A small audio frame classifier, trained from scratch.
Model: 4.97M parameters, log mel input, arch conformer, norm rmsnorm, activation relu, moe top_k, num experts 4, layers 14.
Training: soap at rate 0.0052, batches of 64, held-out accuracy 97%.
Data: trained on synthesised sound scenes: up to three everyday sounds over a background, 26041 training examples, 20.9 epochs.
Rows from block 9 of a small audio frame classifier, named by matrix and row number. Rows with one number belong to one neuron. Each number is 200 + 20 x the weight over its row's rms, rounded and kept within 0 to 999. All counts start at 0.
After each neuron's rows are labels from the 100 clips, of 14976, where the neuron reaches its highest value: "peak on" is the class under the peak. Only what is clearly more common there than usual is listed. The data: synthesised sound scenes: up to three everyday sounds over a background.
# fc1: first MLP up (model.blocks.9.ff1.fc1.weight, 384x128), inputs 0-127
# fc2: first MLP down (model.blocks.9.ff1.fc2.weight, 128x384, transposed), outputs 0-127

fc1.31,188,214,220,205,175,209,234,161,201,196,199,177,182,180,178,220,183,192,161,154,187,205,204,185,232,198,248,207,203,200,184,226,201,222,188,185,215,192,199,174,223,228,230,210,203,194,205,214,249,196,212,219,207,217,165,146,227,211,197,192,183,221,223,208,221,230,179,212,189,183,164,194,203,202,231,212,189,187,183,212,198,188,165,212,182,181,219,218,184,233,189,222,199,193,227,200,197,185,187,223,210,213,191,200,238,182,199,156,180,195,204,210,204,202,208,237,180,183,168,188,217,172,185,220,204,219,194,218
fc2.31,204,226,211,202,192,213,198,214,176,178,203,208,176,231,196,170,228,200,164,189,175,183,200,166,203,164,175,225,230,181,205,182,198,173,200,182,208,189,200,175,190,186,196,172,174,193,223,197,202,165,211,223,224,198,183,192,197,191,216,268,199,187,227,163,196,235,216,180,271,157,178,229,226,216,190,187,189,204,229,202,204,188,189,216,190,194,215,180,187,206,186,198,244,224,196,218,215,200,201,214,177,212,196,187,210,175,166,192,224,185,195,185,202,206,215,197,202,190,224,188,179,179,204,212,199,197,199,226
peak on: creak; siren

fc1.122,202,205,242,225,189,222,191,170,226,193,205,176,193,186,208,191,205,212,215,203,230,205,172,209,191,207,206,208,206,171,220,201,222,213,188,215,207,221,219,222,164,164,197,236,182,192,197,176,179,230,174,180,207,175,177,203,221,171,232,210,174,182,157,168,222,206,187,208,234,232,199,202,208,199,164,182,200,189,202,223,224,196,213,182,204,207,229,208,144,171,219,214,145,195,184,194,217,189,183,168,229,206,220,181,212,195,179,181,184,188,186,193,207,207,224,206,222,184,210,164,198,199,230,189,198,183,181,208
fc2.122,226,200,184,219,191,217,231,190,200,232,192,202,205,203,200,196,180,202,209,241,192,228,183,205,180,223,185,185,239,220,186,197,216,242,195,185,175,174,214,211,196,199,211,182,179,188,209,192,227,195,199,192,182,207,225,167,202,186,237,204,171,170,208,227,172,194,232,194,205,217,186,219,174,199,215,222,217,218,188,176,197,222,220,210,195,139,171,161,242,201,207,193,207,193,179,185,226,165,194,169,179,213,215,230,206,207,210,193,206,158,197,214,188,173,195,181,194,213,253,212,206,221,198,197,198,222,226,176
peak on: creak

fc1.43,192,227,177,208,188,208,171,203,176,195,193,184,171,224,207,235,204,207,205,183,221,193,175,183,201,195,199,205,181,234,183,204,198,203,178,225,157,167,214,179,192,194,168,245,199,192,185,205,197,185,168,220,189,197,208,208,187,240,222,186,196,197,185,178,186,207,213,214,192,207,210,195,191,162,202,198,210,202,230,188,188,222,208,230,202,236,219,167,192,158,202,192,212,166,187,203,187,205,186,222,224,200,236,182,214,187,230,212,198,155,169,208,190,206,181,176,258,167,213,225,202,217,186,191,158,208,189,221
fc2.43,212,182,154,188,200,214,211,190,208,199,168,189,208,231,160,229,213,233,209,225,202,196,198,196,199,228,194,187,171,235,199,155,201,183,170,212,160,174,200,179,185,219,198,253,195,178,225,216,235,193,198,240,186,242,202,188,212,201,231,200,193,217,227,168,206,197,188,221,206,221,195,201,187,197,207,233,168,238,179,199,186,212,202,195,202,182,196,183,205,168,217,204,202,230,204,208,203,222,213,184,224,176,232,203,172,181,191,170,204,174,193,213,204,190,188,230,212,206,202,233,192,201,166,207,198,206,177,206
peak on: knocking

fc1.190,195,188,179,201,210,217,207,231,217,219,217,188,209,207,232,249,187,197,140,184,197,232,203,199,198,180,174,195,182,152,221,208,203,180,237,201,209,220,213,162,193,195,191,185,192,211,207,187,205,203,213,230,214,180,204,194,208,195,206,222,228,190,205,179,211,190,210,178,190,212,185,180,224,234,218,145,184,171,222,181,189,184,227,210,218,233,188,179,211,196,163,185,225,206,228,198,202,217,202,188,230,208,198,227,196,215,218,166,171,208,157,208,193,179,198,209,220,170,185,190,226,193,186,192,173,181,186,173
fc2.190,193,215,206,205,209,171,198,162,177,204,205,168,194,221,186,213,229,204,163,191,174,195,211,201,198,226,229,186,232,220,158,220,198,195,214,199,248,222,182,195,215,210,220,210,208,235,201,213,204,160,186,185,196,226,229,199,224,194,212,195,189,219,158,205,218,169,177,181,215,223,222,212,227,206,208,230,188,177,222,155,183,188,202,174,199,188,210,186,214,207,193,233,214,219,176,165,185,194,205,213,193,205,200,247,177,199,194,208,240,182,230,169,194,210,190,199,217,189,209,207,206,194,214,177,185,240,197,233
peak on: creak

fc1.208,201,226,223,195,210,203,198,225,187,207,217,210,203,200,206,225,151,205,157,175,226,174,210,210,206,182,200,233,196,209,176,209,204,178,209,175,222,229,198,187,207,228,193,203,206,207,221,215,243,195,198,177,232,196,199,134,213,213,144,168,195,234,220,184,212,199,193,237,204,185,203,208,181,182,168,227,198,200,211,199,147,204,187,187,199,206,192,185,218,207,195,210,202,209,210,214,191,167,173,181,192,178,206,202,156,183,203,180,193,206,187,182,175,251,211,182,194,222,187,182,173,194,212,189,213,191,199,200
fc2.208,175,195,182,181,198,194,191,199,182,223,159,193,221,229,165,208,213,224,231,197,187,201,189,195,212,181,176,185,214,217,168,188,201,181,148,196,208,193,194,201,179,179,213,194,189,195,227,209,182,166,166,206,218,227,197,166,196,192,191,183,206,187,174,193,213,222,180,190,242,213,227,181,173,194,201,172,175,246,186,223,197,169,170,216,203,207,184,178,190,176,207,202,214,209,185,198,177,190,172,194,188,170,231,220,203,165,247,195,195,208,213,228,190,177,171,200,203,221,191,198,243,170,193,173,225,203,207,190
peak on: siren

fc1.61,214,183,201,234,182,189,222,221,200,225,200,213,180,204,193,191,218,207,193,183,199,235,166,250,184,195,192,200,210,199,255,241,185,208,183,204,224,233,165,200,198,171,232,203,194,186,227,163,211,185,186,238,193,190,190,210,190,208,178,195,195,198,169,172,192,218,236,221,204,202,208,184,205,211,194,181,201,212,179,213,213,177,195,179,181,175,215,223,177,212,225,213,236,211,182,200,198,189,188,207,161,194,245,228,157,194,203,197,205,209,188,207,160,172,222,183,197,228,183,207,228,198,207,211,186,174,170,200
fc2.61,204,179,223,242,195,235,183,192,191,200,185,166,193,233,193,190,169,219,217,218,227,216,190,191,178,183,200,202,185,217,179,227,218,210,194,242,203,186,173,214,171,197,210,235,203,225,163,200,174,141,228,217,209,183,184,204,199,160,185,193,248,186,196,219,221,183,193,200,192,184,166,196,192,211,205,196,168,206,210,206,188,213,236,212,203,172,205,192,145,221,185,202,194,204,211,219,215,206,174,207,169,197,177,195,188,216,172,190,200,185,218,218,213,191,214,200,197,216,203,212,215,209,176,206,240,162,179,204
peak on: creak; frog croaking

fc1.84,155,166,179,210,239,207,192,194,206,240,208,215,197,194,180,218,163,205,175,216,187,203,173,214,217,201,177,231,230,184,207,192,200,218,198,214,248,193,178,204,201,218,196,192,165,244,200,214,213,196,201,180,239,198,206,215,190,191,198,174,214,172,175,206,182,198,199,228,230,171,203,179,213,204,191,159,161,222,214,206,178,154,213,231,192,183,187,165,211,226,166,187,200,180,198,185,189,198,193,220,219,189,163,208,220,182,193,223,194,201,213,200,204,175,164,173,209,210,184,218,212,171,182,197,206,203,215,192
fc2.84,189,249,229,187,228,191,224,234,185,183,171,203,196,166,200,164,189,190,173,196,163,237,198,212,192,175,224,210,200,228,174,198,230,211,196,191,148,195,172,162,201,190,202,223,178,198,215,212,211,196,191,173,197,230,199,192,210,185,222,199,175,181,207,219,210,226,164,189,205,227,226,177,197,158,200,180,180,198,179,182,205,203,219,204,240,179,210,193,196,182,183,168,175,190,174,184,192,195,212,210,197,203,206,190,204,192,185,188,200,194,205,231,226,207,239,186,166,249,206,214,213,197,200,216,205,187,189,174
peak on: siren

fc1.4,190,194,233,224,191,204,226,220,224,213,174,201,188,220,177,204,215,214,150,217,232,165,180,207,203,233,199,174,205,226,221,188,201,203,194,187,190,209,207,198,195,190,153,204,217,216,174,206,209,150,174,207,169,167,190,214,196,216,195,222,190,193,203,169,213,213,202,208,194,182,219,212,245,200,191,196,165,201,239,196,176,215,236,243,194,218,210,189,205,219,162,229,212,189,224,171,153,192,202,188,223,210,194,222,184,182,185,198,198,209,198,181,201,178,175,196,216,192,226,205,202,227,215,192,200,209,167,172
fc2.4,169,220,193,182,182,220,196,223,218,180,196,205,194,166,190,222,201,204,167,205,236,204,190,204,219,223,219,183,162,184,191,209,196,207,187,219,213,240,206,175,203,223,175,230,215,208,198,198,176,228,171,211,217,196,224,175,187,193,203,213,200,211,226,206,192,213,172,189,198,187,182,226,253,205,188,199,179,209,215,212,204,196,198,236,227,220,176,180,206,213,211,217,187,200,210,196,179,193,232,201,231,190,196,156,170,211,166,188,212,183,171,177,229,182,200,209,228,230,211,220,192,156,222,174,202,226,159,231
peak on: knocking; ball bouncing

fc1.247,188,209,205,224,222,187,225,240,190,200,192,175,211,195,167,201,206,177,164,173,183,199,185,216,209,216,215,202,178,207,194,157,190,218,188,181,218,189,178,180,171,206,175,203,240,165,218,221,215,205,204,225,221,190,240,202,178,206,207,148,194,213,215,158,206,218,202,211,229,211,201,197,188,181,194,220,217,218,206,181,177,207,222,186,208,211,241,209,195,204,241,198,180,208,222,235,217,181,208,170,196,170,226,211,178,220,171,211,225,188,165,168,200,204,198,191,192,233,218,164,177,196,203,222,200,221,191,195
fc2.247,166,207,182,175,190,204,183,207,205,181,210,152,216,172,181,207,192,231,175,189,165,191,212,166,216,205,204,204,162,219,205,215,196,188,208,196,164,201,188,198,210,214,201,179,171,198,227,193,229,218,208,196,172,203,215,212,199,187,198,142,180,227,180,218,233,218,189,194,198,164,210,186,215,215,196,218,163,176,215,194,230,192,208,216,194,178,190,217,199,212,192,177,243,168,173,180,176,239,207,190,195,175,226,183,203,224,193,225,194,192,230,194,162,231,188,208,190,215,186,216,203,218,200,196,228,230,223,173
peak on: knocking

fc1.57,189,232,220,225,194,188,198,196,196,233,168,226,215,259,215,253,188,187,191,208,201,187,192,209,200,220,200,217,231,194,188,236,195,187,188,196,195,232,219,204,208,161,192,223,175,235,220,175,213,233,175,204,256,189,196,220,240,215,175,225,176,176,204,193,192,199,211,198,183,238,173,217,197,182,187,199,202,186,196,162,177,199,225,205,182,162,193,209,186,194,194,216,190,206,195,212,183,222,181,196,184,196,211,229,177,223,217,176,184,192,197,200,194,179,220,246,205,226,197,209,197,220,191,186,186,190,210,205
fc2.57,183,228,196,170,161,218,181,173,189,232,224,198,177,215,192,182,188,208,173,190,197,218,263,173,208,211,217,177,208,227,215,198,241,191,216,175,193,216,187,178,211,199,159,190,233,184,175,185,163,204,179,174,208,175,167,254,203,206,224,188,206,216,221,242,178,208,195,206,216,187,183,206,194,203,212,207,188,186,213,180,200,214,192,214,211,199,182,218,164,184,182,207,212,220,184,176,213,208,196,181,225,193,213,225,219,215,184,221,211,225,219,215,181,219,179,188,174,187,188,203,218,214,233,194,198,173,180,181
peak on: creak

fc1.352,208,191,220,205,220,175,216,223,222,177,238,204,216,212,173,186,223,198,161,153,192,178,191,192,246,211,188,204,205,201,231,217,171,167,222,205,237,203,201,200,213,218,213,186,213,178,209,204,180,164,179,197,223,181,189,187,183,182,202,200,213,199,201,241,204,169,223,184,176,220,191,177,208,204,192,236,193,190,177,184,160,183,195,211,175,168,187,211,203,194,204,224,188,195,197,199,207,193,191,203,199,194,200,210,189,193,231,211,150,191,202,214,237,169,204,222,203,205,259,207,184,228,191,208,237,181,177,220
fc2.352,213,202,180,171,187,172,195,182,173,213,224,238,187,212,203,205,190,203,202,219,203,241,196,171,173,169,231,202,201,199,183,210,179,193,212,228,246,176,219,227,197,233,226,193,180,216,181,159,209,224,229,186,212,197,222,207,211,207,212,187,217,216,187,186,200,206,188,208,204,214,191,188,193,192,222,168,186,186,229,190,198,189,236,179,206,212,235,207,222,185,199,216,214,198,185,202,187,181,193,165,172,218,150,157,192,179,189,188,230,236,206,208,163,216,184,188,168,191,199,195,235,182,205,218,186,212,230,172
peak on: speech

fc1.128,157,185,180,190,203,193,215,197,205,227,191,186,225,221,165,215,182,178,222,189,173,205,207,222,189,186,192,191,223,195,262,217,187,169,186,200,195,235,213,189,202,174,187,179,157,202,220,214,206,203,185,196,210,196,205,179,237,194,202,244,183,169,192,191,179,212,213,214,179,174,204,174,195,215,187,184,233,181,190,237,200,193,179,138,180,187,221,209,200,207,176,230,190,203,218,199,209,196,193,177,189,194,196,212,207,220,218,168,172,213,189,184,190,184,228,207,222,231,235,219,229,208,170,187,197,178,191,197
fc2.128,237,204,201,255,202,220,203,209,204,226,206,209,214,224,188,157,162,196,201,203,183,233,194,203,168,183,213,191,214,243,208,177,199,194,176,225,227,215,191,222,181,206,214,179,217,212,217,189,191,177,193,214,214,218,201,223,200,187,198,227,188,178,181,170,210,209,233,236,239,195,171,198,196,220,198,190,183,200,210,190,196,204,200,200,221,188,238,164,204,211,205,160,194,234,173,189,195,198,205,213,207,176,182,194,215,188,233,209,194,163,199,200,140,214,190,184,205,208,222,201,204,233,217,168,194,169,197,230
peak on: creak; frog croaking